{
  "model": "contrastive image-text model",
  "dataset": "made-up ball-and-stick molecule models",
  "horizontal_flip": true,
  "translate": 0.06,
  "color_jitter": 0.2,
  "encoder_channel_attention": "se",
  "encoder_depths": [2, 5, 2],
  "encoder_expansion": 4,
  "text_encoder_width": 256,
  "text_encoder_layers": 8,
  "text_encoder_head_dim": 64,
  "text_encoder_fused_qkv": false,
  "epochs": 23.9,
  "final_lr_fraction": 0.1,
  "weight_decay": 0.4
}
Rows from block 5 of the text encoder, named by matrix and row number. Rows with one number belong to one attention dimension. Each number is 128 + 32 x the weight over the matrix's rms, rounded and kept within 0 to 255. All counts start at 0.
# v: attention value (text_encoder.blocks.5.attn.v.weight, 256x256), inputs 0-127
# proj: attention output (text_encoder.blocks.5.attn.proj.weight, 256x256, transposed), outputs 0-127
v.179 [ 82 107 117 160 120  69 149 107 104 114 132 117 143 137 128 129 133 174 141 164 136 177 113 114 103 145 143 156 165 104 146 105  91 156 123 144 142 163  99 152 165 101 142 135 160 142 202 180 124  92 112  90 159 134 151 119 188 169 135 114 119 125 183 151 156 121 169 139 119 186 160 131 149  95 160 102 154 134 146 102 180 147 128 176 116 113 157 124  91 137 161  50 107 118 148  83 124 159 112 146 145 128 141 119 120 129 198  97 155 172 169  91 119 176 182 145 109 111 168 172 104 140 165 175 165 174 105  84]
proj.179 [166 103 124 105 123 126 130 138 153 131  87 162 148 139 148 137 173  78 139  98 131 136 132 152 138 133 152 102 147 155 134 132 154 113 153 151 118 117 143 146  81 128 111 113 138 129 134 104 136 140 111 139 108 132 138  98 134 132 155  85 142 133  88 121 105  88 116 121 142 108 142 142 125 121 161 154 151 157 118 103 146 168 128 121  84 109 132 133 186 182 125 181 119 110 117 161  53 136 169 140 132 135 162  98 123  65  56 135 135 137 128 109 135 137 154 105 112 120 102 101 137 150 166 147 143 138 131 108]
v.180 [204 140 146  74  88 205 103 151 179  56 150 136 129  72 180 142 179  64 139 166 138  57 131 178 106  99 100  82 132 174 146 216 147 119  87 131  93  74 135 116  64  70 120 162 133  89  69 109  72 150  74 155 125 168  50 119  85  75  75 137 186 120 144  78  88 136  92 141 135  86 104  89 111 186 121 152 134 169 135 138  78 152 115 128 103 138 124 133 160 128 138 163 149 142 111 171 151 117 113 146 102 140 189 132 175 122  70 173 170  63  98 117 198 134  92 176 115 140  58 115 173 141 152 136 111  61 144 169]
proj.180 [ 75 113 135 184 128 151 144 119 106 135 183  82  82 138 102  99  94 183 122 173 140 132 140  93  87 121  62 172 103  67  82  87  65 167 111  99 139 149 122  97 204 208 165 165 117 131 102 196 104 109 141 102 171  90 130 168 136 128 105 186  88 114 177 127 191 168 132 133 105 180 103 103 125 142  80  84  99  88 163 165  77  55 116 135 204 153 145 119  58  50 111  39 151 166 125  82 255  83  64 104 137 111  59 170 162 211 248 108 127 112 118 149 122 153 110 186 162 147 175 192 105 111  85 102 109  92 114 147]
v.181 [125 119 144 139  95 142 165 148 116 143 129 142 161 129 107 106 101  90 144 165 149 135 137 140 116 109 148 133 126 119 101 130 109 161 143 131 159 116  87 162 118 144 117 114 109 147 143 138  90 146  99 105 116 124 124 158  83 140 117 168  95 117 153  83 164 113 152 148 145  78 160 157 144 141 136 103 142 146  87 124 160 157 156 158 105  98 128 138 127 112 107 160 143 148 109  83 144 136  96 135 113 150 141 123 156  96 153 159 137 119 133 158 165 109 157 143 110  93 164 134 155 156 107 135 162 102 113 124]
proj.181 [118 130 120 167 124 114 126 121 134 152 126 121 144 135 124 139 105 135 112 137 116 124 130 122 109 112 113 137 124 122 137 112 133 142 120 122 129 126 148 121 130 130 133 143 123 142 138 133 143 124 133 141 108 140 138 104 128 138 136 129 149 140 133 134 139 104 132 131 113 144 132 138 115 119 131 130 130 145 106 130 150 127 134 129 121 133 131 140 122 135 121 134 124 132 117 140 129 143 121 123 151 131 116 135 119 123 144 108 128 138 102 140 111 135 140 120 124 137 114 123 127 136 148 123 124 146 134 112]
v.182 [137  92 130 161 137 102 126 137 202 142 132  69 133 176 121 101 118 138 122 121 172 109 135  70 121 115  54 185 130 139 126 112 122 106 145 102 146 132 106 145 166 138 176  98 147 102 129 117 126 106 125 140 151 134  78 112 174 156 166 144 138 109 158 181 119 143 130  95 127 142 104  84 106 139 148 127  68 128 147 102 120 136 106 169 138 144  82 143  88  96 125 117 101 201  97 154  95 118  87 145 117 138 103 174 114 161 198 100 172 171 113  90  79 173  89 137 134 164 109 125  73 139  89 102 126  92 152  92]
proj.182 [166 170 101  62 124 129 106 164  62 105 169 137 120  68  98 154 151 134 135 159  77 164 113 148 203 165 149 128 117 145  84 162 102 108 107 169 114  89 120 134 111 109 130  72  87 139 118 108 123 134 111 107 148 120  65 128 130 130  63  98 139  97 133 150 122 129 160 132 165 123 153  89 133 169 103 158 159  96 118 127 146 127 117 145 129 116 126 147 166 124 135 152 137 148 160 147 112 145 108 170 101 148 154 164 170 120  82 129 120 125 154 138 135  73  78 118 100 129 136 119 153 163 155 100 100 107 128 114]
v.183 [142 177 117 162 160 155 148  79 179 150  84  88 118 114 145 159  42  88 153 179 129 115 127  78 131 159 171 167 102  97 103  99 165 116 156 158 121 161 150 121 192 165 205 149 138 170 196 115 202 126 116 126 161 171 157 142 151 185 150 161  94 122 151 149 150 148 144 160 141  97 137 104 104 131 162 119 110 103 119  59 166 114 119 193 160 179  85  82 116 159 102 158 134 176 154  32 136 130 143 117 167 123 172 183  62 113 140  99 103 130 102 130  60 174 169 121 157 120 109 179 111 109 104 186 149 154  95  46]
proj.183 [173  98 117  89 135  94 127 221  64 112 116 206 142 116 106 142 175 195  69 165 120 149  81 194 154 168  96  78 158 129 146 189 110 121 126  76 131  59 167 153  66 107  53 113  63 162  92 130 143 168  92 156 102 144  45 120  73  97  87 110 154 109 103 143 107  79 143  98 112 140 170 119  93 159 116  95 146 127 137 128 113 168 211  42 102 157 153 219 180 137 157 166 102 109 107 163  89 187 112  99 148 201 130 143 140  57  72 146 144 128 140 187 196  90 114 131 104 164 141  75 208 162 163 130 109 170 100 195]
v.184 [114  72 191 162 120  96 140 149 155 209 168 161 143 191 132 127 130 206 109  91 116  90 130 124 126 123  96  99 162  68  97 138  84 122 103  57 139  89 130 159 107 181 125 111 113 127 101 122 154 156 156 127 143 121  76 147 190 129 151 133 107 198 145 132 105 123  73 102  91  94 136 145 153 146 125 124 142 100 152 164 172 124 142 117 148  73 160 116 141 125 159  96 145 127 106 182 102 112  82 139 116 137  92  97 135 101 134 145 132 211 138  86  75 136  90 162 121 173 174 121  90 154 145  96  97 138 120 127]
proj.184 [189 157 111  27 156 147 104 128 147 102 187 119 117  82 155 165 141  73 143 125  80 181 135 107 226 150 207 141 108 189 112 139 153  87 130 222 155 123  98 136 108  69 148  92 166  85 179 102 164 114 128  95 149 118 121 152 194 116 124  83 106 139 139 149 102 124 141 149 167 111 125 114 131 150 143 206 129 105  72  75 179 151 106 170 136 128  90  89 124 153 161 147 130 120 169 129  89 112 156 183  63 111 184 119 177 116  68 168 133 147 136  78 105  99  86  92  83  98  62 132 108 110 152 130 126  97 130  87]
v.185 [ 78 129 183 156 100  83 120  73 145 108  73  82 167 134 134 163  82 134 128 203 118 189 174  60 139 151 137 167 119 141 182  61 158 163 177 163 125 160 136 160 157 113 204 137 158 138 198 120 152 106 139 148 144 144 159 185 213 141 123 159 128 137 110 139 113 156 181 167 112 126 134 171 135 117 132 119 143  85 132  66 128 139  89 177 154 154  95  95  68 131 106 162 165 138 149  49 103 160 168  93 192  81 133 152  79 126 199  91 143  90 117  99  52 156 114  67 157  99 154 181  82  44 158 178 106 181 128  45]
proj.185 [173 112 112 101 110 109 107 220  56  98  80 214 161 126 126 159 164 176  60 155 137 136  78 194 151 193 108  92 167 145 154 227 104 118 106  93 117  47 154 158  53  98  68 104  44 180 111 118 121 187  99 141  92 146  42 125  80  87  74 109 203  98  82 132  87  71 142  92 149 120 169 122 117 160  98 103 157 123 133 142 106 175 207  65  75 126 159 222 193 133 137 172 101 104 123 175  87 160 132 108 156 220 143 133 149  60  62 155 153 112 162 211 180  66 109 129 111 160 143  72 199 166 189 110  98 175 103 206]
v.186 [145 128 126  93 100 118 128 102 132 161  60  82  90  97 101 143 100  95 172 168 136 153 171  68 108 155 164 151  86 151 128  97 117 154 162 124 177 194 163 144 131 156 161  96 219  82 189 155 190  68 119 100 104 178 134 152 188 107 170 188 154  96 156 188 177 131 150 132 147 110 173 145  67  94 117 103 154 113 102 118 108 145 121 150 139 107  66 108  47 100 102 141 134 112 190  38  99 114 129  97 148 126 128 147 120 128 122 110 108 107  79 135  54 184  89 141 130 125 154 176  66  81 161 148 186 175 119  76]
proj.186 [135 123 135 187  76  91 133 167  62 113  67 188 167 139  93 132 131 159  85 185 143 105  84 212  99 141  94  90 168 110 165 191  95 157  73  79  89 124 170 170  96 120  76  81  29 150  64 106  81 145 101 161 111 159  91  98  24 150 121 135 194  81  96 116 111 110 125  94 118 115 169 151 145 122  99  87 182 153 154 177  86 160 168  64  77  90 172 225 187 153 119 133 138 124 117 166 134 157  83  75 166 196 110 119 110 109 106 109 127  86 159 218 188  69 126 147 165 153 156  87 200 188 132  99 103 159 116 231]
v.187 [117 152 119 163 109  93 147 127 139 128  87 101  92  95 111 116 100 156 168 140 124 135 174 124  92 105 158 124 148 149 136  69 125 103 119 163 111 131 153 108 153  95 119  95 161 142 117 117 165 104 143  96 155 125 189 159 116 136 137 150 110  97 151 100 149 150 113 135 102 159 107 153 154 142 119 111 143 119 134 123 151 106 115 148 142 150 106 122  81 111 149  67 101 125 106 105  86  97 113 170 117 154 135 135  97 123 102  87 166 101 179 102 108 158 173  84 135 118 133 147 128 151 148 138 128 133 170 156]
proj.187 [142 106  98 128 118 103 147 117 131 130  95 152 142 132 119 132 143 120 126 148 109 152 120 148 130 133 130 111 137 116 126 106 136 140 136 151 121 108 163 143 104 161 109 121 118 139 138 111 146 139 114 133 114 156 125 100 140 140 161  86 126 140 134 140 119 106 153 130 114 119 143 157 124 133 128 115 123 151 125 136 150 122 143 129 113 114 134 131 141 151 148 148 111 105 119 146 116 154 141 126 162 151 128 116 128 103 116 117 161 135 109 126 134 141 113 120 123 122 129 104 130 148 158 132 120 135 116 127]
v.188 [134 143 157 170 162 112 174 128 134 106  83 133  97 122 156 118  85 105 124 159  73 160 175 109  93 162 199 175 171  98 137  89 133 155 132 157 163 195 118 142 165 173 181 119 145 172 177 126 207 103 140 108 160 167 216 114 181 132 147 119 102 149 117 159 122 117 194 183 157 118 115 153 115  87 136 118 164 124 154  57 187 114 115 182 135 155  53 107  53  90  82  76 117 111 161  19 147 150 159 115 199  85 115 153 129 161 154  92 144 169 113 104 105 182 106  93  88  97 130 131 101  50 157 158 140 186 127  53]
proj.188 [169 106 128 116 109 116 124 244  60 118  75 225 195 137 123 140 162 143  81 153 115 139  93 214 135 169 144  70 172 158 169 201 123 119 129  76 124  76 162 168  49  87  67  85  96 154 110 133 133 150  67 159  85 145  75 113  75 121 101  98 195 127  82 138  83  75 133 101 115 119 180 151 128 132 121 121 176 136 116 116 128 192 204  51  37 111 160 209 216 158 130 208 103  85 101 170  32 181 130  90 150 203 176 107 139  20  39 144 130 130 147 181 175  88 127  95  97 126 141  67 191 173 195 145 107 180 133 191]
v.189 [130 171 102 108 139 157 116 167  74 151 107 191  83 125 108 115 127 115 107  76 142 154 101 172  82 153 108 109  93 115  90 166  68 135  66 112 139 130  71  97 132  97  65 132  80 125  63 160  75 174 139 161 154  67 148 134  44 159 161 114 117 156 105  76 117 103 129 115  86 134 136 109 142 138  91 112 154 145 142 161 173 131 119  62  90 126 174 118 196 119 120  90 179 100  64 126 159 154  96  87 124 161 141  82 158 130  92  84  98  96 181 168 123  87 154 131  96 135  93  99 201 166 121 120 115 164 130 183]
proj.189 [ 97 116 159 170 125 134 135  69 196 159 132  72 145 161 170 124 139  67 180 103 142 120 183  83 110  96 154 151 116 158 133  72 165 129 174 145 133 156 130 110 145 150 139 165 186 127 152 149 132 111 149 136 144 133 196 113 152 137 187 117  89 141 131 126 128 129 101 127 101 134  94 148 137 116 177 149 115 169 106  94 163 121  78 145 127 108  94  45  84 138  80 143 118 121 106 128  89  99 149 124 129  86 150  85 119 100 134 114  99 170  66 103 108 186 145 138 108 104 116 134  70  91 131 176 173 118 150  56]
v.190 [177 120  98  77 127 107 125 183  84 141 143 128 132 111 170 109 174 143 163 120 153 123 111 195 167 126 178 105  93 119 137 171 140  66  92 171 135  92 137 129  91  71  72 148  56 119  79 163  82 160 143 167 121 128  75 168  99  98  93 143  83 106 124  79 142  90  88  61 121 116 156 155 177 187 110 131 160 128 100 107 150 160 124 136 117 126 146 118 174 145 130 149 107 141  99 138  78 101 151 162 149 180 146  78 158 112  67 118  97 114 160 116 173 114 166 174 102 125 126  93 196 205 117 135  84 103 168 201]
proj.190 [ 82 123 148 121 166 154 121  74 200 171 143  74 125 161 199 108 104 105 143 109 148 130 154  60 113  92 189 187 115 162 141  58 197 108 141 118 172 170 108 123 175 139 156 194 205  85 158 185 162 115 190 126 116 137 180 168 200 120 192 166  80 160 150 110 159 159 103 131 116 132  85  97 128  89 160 119  56 123 111  78 137 124 101 186 149 148  89  48  41  98 115  82 133 147 154  77 151  82 185 123 112  81 110 114  83 186 175 156 149 141  87  25  87 188 174  88 152  92 109 179  29  37  93 182 131 131 180 104]
v.191 [122 171  48 114 150 125 132 129  45  93  76 160 100 152 106  87 100  96 197 144 131 145 150 173 100 139 156 105 124 167 117 126  78 115 147 144 153 126 137 168 101 131 105 156  94 132 189 112 148 119 115 138 166 113 161 151  98 169 133 133  63 136 101 140 111 146 141 170 156 196 122 162 117 120 149 144 209  97  83 110 192 138  97 124 128 129 178 102 103 139 149  80 184  75 128 100  88 113 121 111 172  98 114 143  82 118 106 106 107 116 127 168 128 122 208 123 129 108 133 156 141 108 107 127 189 185 148 185]
proj.191 [ 97  93 146 203 108 145 135 109 190 149  67 143 159 156 158 113 146 110 133 100 143  85 160 128  65  84 131  89 166 136 175  96 172 146 158  79 116 160 141 135  94 149  99 149 156 148 122 137 114 132 118 164 115 159 172 105  93 143 178 109 156 151 107 103 108 102 111 125 111  99 126 162 117  98 167 106 126 193 159 137 126 135 119 117  63 114 130 119 138 172 118 176 100 108  68 150  45 148 151  94 158 137 147  89  87  66 132 124 132 149 103 109 126 184 177 113 138 136 141 121 108 133 128 144 143 157 140 133]
v.192 [108 203  93 157 155 113 151 184  65  67 153 146  90 134  70 194 148 141 158 123  97 198 128 178 118 112 183  76 147 137 154 125 116 132 106 108 139 202 128 176 189 112  98  68 103  68 131 119  93 119 100 135 144 153 178 219  77 144 126 140  56 138 168 102 165 126  83 150 157 106 145 148 193 112  69 106 208 104 160  81 174  57 112 132 104 135 195 157 176 171 148 182 150 130 166 103 118 150 120 100 105 157  97  71 154 169 124  65  77 102  74 223 109 111 110 149  97 129 118 119 172  90 172  77 198 160 170 146]
proj.192 [227 140 223  60 106 134 137 148 205 152  78 116 148 119 142 163  76   8  92  79 144 163 165  65 140 142 156 136 100 153 129 113 200 168 184 186 144  88 172 109 112 106 157 164 197 164 237 100 195  95 161  91  96 141 152 122 177 154 143 149 199 154 113 186 111  58 203 206 187 140 171 148  91 175 182  66 102 125  47  77 181 191  82 131 111 149  44  82 113 101 103 185  89 108 147 123 153 119 180 129 108  80 155 154 100 117 107 126 110 147  46  36 104 160 151  18  28 102  40  58 122  77 189 142 157 149 122  88]
v.193 [148 123  94 126 122 149 143 162  37  71 129 156 166 138 108 156 188 116 111 124  59 102 137 126 163 127 105  99 153 140 169 113 110 171 111 103  97 118 140 148 135 193  82  93 103 139 117 109 114 152 134 111 149 137 172 183  54 130 111 119 113  38 156  84 113 124 130 142 145 156  97  98 180 153 145 137 119 110 137 137 136 124 145 127 159  85 176 138 140 144 121 210 132  95 145 125 161 188  83 133 149 170 114 176 168 166 119 178  60  43 143 181 186  96  69 130  98 120 110 132 194 134 119  87 143 122 172 170]
proj.193 [ 95 128 210 101 177 114 129 123 150 184 112 129 103 161 120 121 106  79 136  83 119 136 153  69 117 143 123 138 144  92 109 101 159 130 188 148 159 140  88 137 188 136 196 191 157 178 205  88 172 142 126  73 104  60 173 127 139 128 139 128 143 193  89 147 154 101 135  92 168  95 163 111 114 141 149  97  88 142  73 164 153 119 101 177 134 135  89  78 118  99 101 104  98 117 125 135 119 127 152 144 147  71  88 121 104 128 180 141  93 223 175  79  82 147 173 111  83 109 124 118 115  85 116 150 135 168 100  62]
v.194 [107 121 157 153  56 158  49 132 164 160 111  53  94 153 161  56  81 166  34 108 180 147 115 106  70 137  81 178  96 120 140 142 146 146 139  94 171  96 143 105  80 141 128 143 169 192 167 132 146 145 144 113 150 117 145  27 167 148  95 119 194 126 109 161 104 113 106 154 151 118  72 137  83 133 147 103 122 144  97 159  73 108 129 105 141 125  95  98 105 106  70 129  31 137 101 160 128 152 125 109 118  63 152 183 109  61  94 164 108 128 163 119 136  67 149  97 107 133 119  81 180 206 111 114  84 127 164  96]
proj.194 [ 35 121  61 188 179 100 107  64  77 132 128 141 114 164 121 129 178 205 159 151 141  99  97 168 109 117 133 150 173 113 154 114  98 101 106 103 116 169  85 135 134 113 112 136 131  61 102 169  95  97 190 125 123 126 167 191 105  87 146 113  43 127 118  91 162 173  73  89  82  97 104 145 182 102  84 144 141 115 171 149  89  89 163 129 150 131 134 120  90 109 168  14 167 116 136  94 119 121 124 166 194 137  72  98 128 163 153 143 115 127 181 169 102 159 126 204 215 143 211 182 111 110  48 139 158 125 134 154]
v.195 [154  93 120 118 184 130 105 120  78  83 104 165 138  72 121 166 177 139 176 157 131 121 106 148 113 132 145 102 167 123 124 170 106 130  87 187 132 130 148 118  70  79  99 139 100  93  78  86 136 148  94 175 154 123 174 116  96 135  46  78 125  94 120  76 142 118 124 141 116  73 129 134 175 174 105 106 136 147 108  95 109 158 106  82 146 117 181 183 134 133 173 138 140 118 141 175 174 126 124 154  76 205 127 170 162 108  78 115 164 114  70 154 172 138 127 118 136 151 152 141 192 131 143 123 125 113 199 205]
proj.195 [130  84 155  95 153 137 143 150 115 152 199 104  91 120 126 111 124  93 145  84 141 157 113  93 145  72  81 127 136 113  91 102 119 132 187 168 165 115  88  87 134 180 192 222 127 177 185 128 149 150 137  91 106  96 121 135 133 127 138 116  95 188 141 164 167  44 160  99 151 186 127 128  64 169 166 134  82 118  86 179 129  96 137 160 166 169 142  70 127 108 138  90 107 142  85 156 133 126 134 134 111 109 153 145 172 159 106 161 106 183 183  98 124 101 125 183  69 158  75  71 165 103 130 116 103  76  69 106]
v.196 [ 95 135 167 133 100 122  89 147 174 174 153  85 137 102 158  80 113  96 129 105 157 153 143  67 172  91  95 184  96  94  99  81 115 133 142 165 177  73 132 122 160 150 161 123 187 105 207 163 162 116 144  62 103 119 142 162 179 148 160 161 182 125 117 145 116  79 196 135 132 158 127 163 114 141 155 163  98 146 129 134 142 126 139 119 182 131  64 139 125  97 166  78 118 121 148  98  93 130 129 161 176 103 156 103  82 110 176 164 113 168 169 122 136  96 158  99 122 116 126 109 115 115 110 183  87 159 110  61]
proj.196 [143 157 102 158 132 142 140 122 117  87 126 128 139 133 117 158 161 167 145 156 155 117  99 144  94 135 152 144 122 137 162 130 124 132  85  83 119 134 173 107 114  92 105 124 144  47  71 152  77 111 148 148 121 161 116 134 109 125 113 150 131  96 143  93 125 194 129 149 105 107 110 113 167  94 119 131 143 142 174 113  98 150 131 108 121 153 119 161  87 121 156 124 158 135 122 124 174 130 138 133 126 132 120 166 128 149 136 138 161  83  82 133 145 182 128 105 204 162 156 183  99 147 105 117 142 155 165 173]
v.197 [113 112 118 131  69 119 141 150 142 128 137 133 112 114 155  96  79 116  42  86 160  63 136 152  67  84  37 125 151 149 122 116  87 133 103  90 131 172 107 125 127 141 143  97  86 174 138 140 127 138 129 134 174 149  97  59  97 104 166 114 183 122 169 168 144  90 145 138 106 154 134 179  75 111 157  97 143 171 124 177  83 115 166  96 153 134 142 122 123 119 114 132 111  89  79 167 143 128 135 161 125 157 167 171  99  94 130 113 164 142 139  79  95  76 143  81 137 119 112 114 157 131 115 144 140 120  99 146]
proj.197 [ 70 151  90 160 148 139 115  75 132 127 125 118 133 130 145 132 154 151 175 168 109 100 126 147 118 123 160 139 125 130 149 139  99  93  81 151 131 171 100 185 154 147 103  91 101 107  67 114 117 127 134 144 187 115 166 121 167 132 145 127  75 133 114  83 152 193  51  96 116  98  98 132 191  86 104 154 157 146 150  93 141 108 112 155 127  89 150  98 128 174 128 113 156 108 164  97 104 112 117 138 119 124  91  82 130 121 162  99 108 142 144 161 114 114  96 172 190 101 185 160  93 114 109 150 126 126 146 117]
v.198 [146  38 182  66 169 136  66  95 181 186 127 114 124 115 197 109 137 132  93 104 209  46 156 117  88 129  80 128 132 103 129 121 169 129 123  97 189 105  96 106 149 140 133 191 162 162 121 134 127 182 145 141  95 104 137  84 175 144 179 148 159 212 125  94 137 128 112 107 142 113 155 145  76  90 163 131  84 144 114 146  69 194 133 164 106 155  63 122 127 101  76  59  80 103  96 120 176 125 199 161 140  96  97 128 141 120 157 156 178 173 144  23  85 162 199  85 114 105 133 125  91 117  66 110 105 141  98  61]
proj.198 [ 63 133  39 219  94 140 107 135  61  91 135 154 150 125 127 103 137 207 117 201 122 121  91 213 137 114 101 102 141 123 102 175  53 119  60  46 112 146 131 153 117 137  78  58  39 134  25 153  47 160  93 173 150 153  84 128  79 102 123 117 101  69 151  95 128 143  92  86  70 165 112 139 153  93  75 153 164 116 178 158  89  71 175  94  99  96 241 192 185 169 152 133 143 119 125 141 109 138  62 101 146 216 127  87 144  99 136 120 155  89 166 230 195  60  99 223 189 139 191 156 165 195 154 122  89 126 124 219]
v.199 [146 132 153 130 116 158  79 159 113  84 101 102 165 122 153 129 133 117  67 180 135  97 130 177  82 106 110 117  99 124 118 200 126 148 125 113 114  85  92 167  99  87  70  95 123 113 104 105 121  97  97 149 119 191 103 100  70 171 134 129 201  86  77 104 133 145 164  92 134 135 135 112 147 167 116 154  82 141 131 105 115 114 124  79  69 176 142 133 157 181 138 169 109 142 108 155 188 135 137 167 139 169 141 173 118 138  93 182 154  76 147 150 134 149 121 119 114 124 161  84 146 131 170  84  83 103 150 144]
proj.199 [ 99 117 159 125 156 146 127 108 137 156 186  81  92 137 127 115 123 107 196  95 145 101 105 130 126  86  89 124 131 102 103 109 125 106 129 194 114 165  54 119 168 225 140 184  82 181 134 104 116 160 160 118 174  39 150 116 135 144 159 121  64 168 143 115 180 131  79  82 115 145 108 126  95 139 159 159 121 142 144 172 113 139 111 172 173 108 169  92 143 124 114  79 118 151 105 131 145 107  95 138  80 112  90  91 167 153 149 133  96 178 199 130 118 140 132 194 118 114 101 106 134 135 107 102 105  35 104 111]
v.200 [153 160 148 151 132 157 100 180 143 130 145 193 102  83 100 178 153 129 150 181  92 167 131 109 165 132 201  75 118 129 135 138 164 166 115 123  93 108 101 177  89 115 112  96 123  71 113  82 102 109 116 131 137 141 137 189 132 133 121 118  75  87 159  84 112 137  98 153 145  85 148 111 150 153  92 118 117 141 111 115 140  94 105 109 101  98 133 140 168 149 177 123 193 139 154 128 126 153 158 156  97 204  95 137 179 145 112 166 144  85 117 181 133 168 103 163 152 160 104 152 118 129 174 131  95 136 130 175]
proj.200 [167  89 172 113 146 134 141 147 163 131 160 131 123 111 138 118 101  73 145 115 153 154 139  95 126 124 117 124 123 128  89 106 144 145 162 174 136 130 125 105 147 166 174 180 131 170 183 120 129 135 118 111 122 104 127 121 125 136 126 127 144 159 122 154 153  80 165 131 162 150 134 120  95 160 142 127  83 124 117 135 123 141 119 156 151 151 131  99 128 122 123 115 110 128 109 167 149 115 137 127 108 113 145 128 149 150 122 142 120 148 123  81 124 124 145 140  68 118  64 101 155 137 161 100 117 109  90 100]
v.201 [153 136 120 108 171 145 172  91 141 127 122 155 154 120 151 141 171 143 214 145 138 107 137 169 159  91 143 103 166 178 144 103 160 116  72 132 144 147 159 162 134  95  86 162 141  65  94 173 112 149  79 113 158 121 125 120 104 111 157 123 123  75 115  97 122 178  75 140 125  96 135 130 180 127 131  97 181 110 142 140 131 148 149 136 171 158 103 125 140 112 152  93 151 165 159 132  93 105 137 126  88 123  96  94 106 105 154 138 165  98 125 132  90 168 148 161 147  85 115 131 108 136  92 111 181 149 167 131]
proj.201 [158 129 135 104  78 150 124 160 138 110 139 114 116 120 142 113 115  99 107  91 142 134  93 171 165  90 109  80  86 136 121 162 124 140 160 132 117  95 113  77  93 131 113 135 119 150 147 119 149 145 162 134 112 155  82 122 128 117 130 140 159 138 165 169  91  96 164 162 149 201 149 166  60 138 151 105 115 115 129 140 112 154 129 109 129 144 120 140 183  97 132 154  91 147 128 133 137 158 134 135  75 140 147 126 135 115  60 172 123 117 117 111 153 110 129 127  93 140  65  67 152 137 116 124 124  89 105 157]
v.202 [ 73 129 133 188  59  86 117 185 100 116  83 136 100  95  83 118 152 181  48 165  98 144 113 143 122 119 145  76 116 115 169 133  88 151 146  64 134 170 172 181 143 189 167  75 150 140 199  91 104 105 128 124 130 160 106 127 146 145 131 123 146  50 143 209 137 153 166  98 104 181 145 195 148 108  96 148 177 145 140 125 167 119 120  45  74 137 133 131 105 109 164 130  62 144 130  65  91 142  59 134 129 180 140 112 153  76 156 146  62 106 145 134 169 122 121 110 133 120 160  61 138 166 179 106 100 157 147 127]
proj.202 [171 149 162  62 166 117 132  65 174 160  87 136 149 143 144 156 153  79 162  97 159  94 103 121 116  94 161 121 115 142 185 132 184 134 119 193 117 130 134 110 108  71 102 175 175  70 130 114 143 108 210 163 112 127 174 142 139 158 168 136 129 125 100  91 149 154 110 150 121  85 136 130 189 103 172  94 115 176 114 104 113 204 104 140 126 121  76 125  72 119 130  73 135 134 145 130 154 116 183 150 111  85  77 124  92 170 106 150 144 128 116  73  84 227 127  71 164 111 102 132  49  86  62 122 158 139 164 129]
v.203 [126 138  68 135 126 103 127 162  37 157 145  70 106 162  78 121 170 144 150 134  39  86  98 148 177 177 110  95 126 104 139 103 131  91 149 109 101 128 176  81  86 191  87 116 122 183 102 152  52 170 158 160 176 103 193 134  61 187  66 144  86  51  98 144 118  85 108  60  87 174  91  93 197 138 155 161 158  99 123 121 154 143 154  72 163  67 156 169  78 109  78 197 161  85 169  91 116 176  96  62 155  75 164 195 171 113 122 114  78 151 186 252 141  85 111 123 151 156 193 117 176 206 103 126 181  95 139 188]
proj.203 [ 93 118 181  67 174  64 130 143 103 218  55 149  93 228 122 120 167 156 109  57 107 113 121  70 122  97 147  93 212  96 169 113 167 109 238  71 162 107 115 161 120  40 153 185 182  88 186 148 208 141 167  66  41 146 153 139 128 119 144 111 102 217  54 152 135  72 125  78 141  81 188 135 130  82 173  78 109 150  39 170 130  97 134 131  70 116  24  85 100 116 129  96  87 129 138 150  33 178 204 163 191  69 121 108  69 105 134 182 111 246 226 104  86 150 203  72 111 149 169  92 105  40  62 178 168 200  97  86]
v.204 [152 178 108 160 135 121 123 141  86  45 108 117 128  99  91 178 131 125  46 106  88  85 133 122 154 159 142 138 159 166 136 190  89 137  83 147  78 159 167 133  76 156 116 147  96 177 130 112  66 122  41 122 166 125  73  89  52 143 116 107 181   4 154 128 110 164 166 127  76 126 124  89 168 195  81  72 141 134 153 161  87  81 105  64  71 109 125 175 102 146 116 229 141 100 128 116 147 175 102 139 120 180 167 162 133 117  66 120 143 104 141 168 169  84 109  99 163 108 110  70 202 144 149 137 119 141 184 172]
proj.204 [ 74  83 194 143 165 119 115 103 126 173 155 117  98 172 121  87  99 101 181  86 114 140 138  77 139 116 114 113 153  87  70  91 141 129 159 167 130 175  81 129 216 165 219 199 110 158 197 118 131 130 151  77 140  29 179 129 142 154 149 120  84 195 104 135 188 110  93  65 155 125 119 122 132 155 156 121 111 124 110 177 129  98 108 196 166  90 119  71 100  91  92  29 110 153  96 134  99  98 124 172 133  74  83  94 122 146 175 125  72 246 216 114  67 135 161 171 115 111 136 122 122 103  91 117 141 104  93  79]
v.205 [135 135 131 116 131 150 145  88 128 172 159 125 111 114 121 124 102 139 126  89 105 133 139  86 123 136 124 107 177  96 136  69 170 103 156 178 117  70 144 150 114 157 144 144 161  90 117 103 165 168 127  95 115 116 141  95 101 151 155 125 146  97 148 106 102 138 146 151 104 143 155 162  88 130 107 103 121  96 100  91  88 166  90 108 124 133 130 125 134  87 141  95 124 132 115 105 132  92 164 140 154  74 128 132 119 128 124 172 172 154 137 104 143 108 116 120 152  95 164 124 106 160  91 163 125  95 111  85]
proj.205 [ 98 124 108 135 116 114 119 135 109 117 133 160 149 132 102 125 125 163  98 143 132 136 136 147 121 154 118 125 138 131 121 141 133 131 150  72 122 134 130 116 133  75 138 109 127  90 145 136 134 115 109 108  91 137  94 152 111 122 109 136 132 123 149 151 120 129 150 111 136 131 153 138 130 125  91 111 116 107 144 152 114  86 163 110 120 141 105 152 115 110 152 132 134 128 121 147  99 140 134 144 167 142 142 156 108 138 135 136 118 116 119 126 128 117 145 117 153 159 129 144 137 135 117 114 128 157 105 143]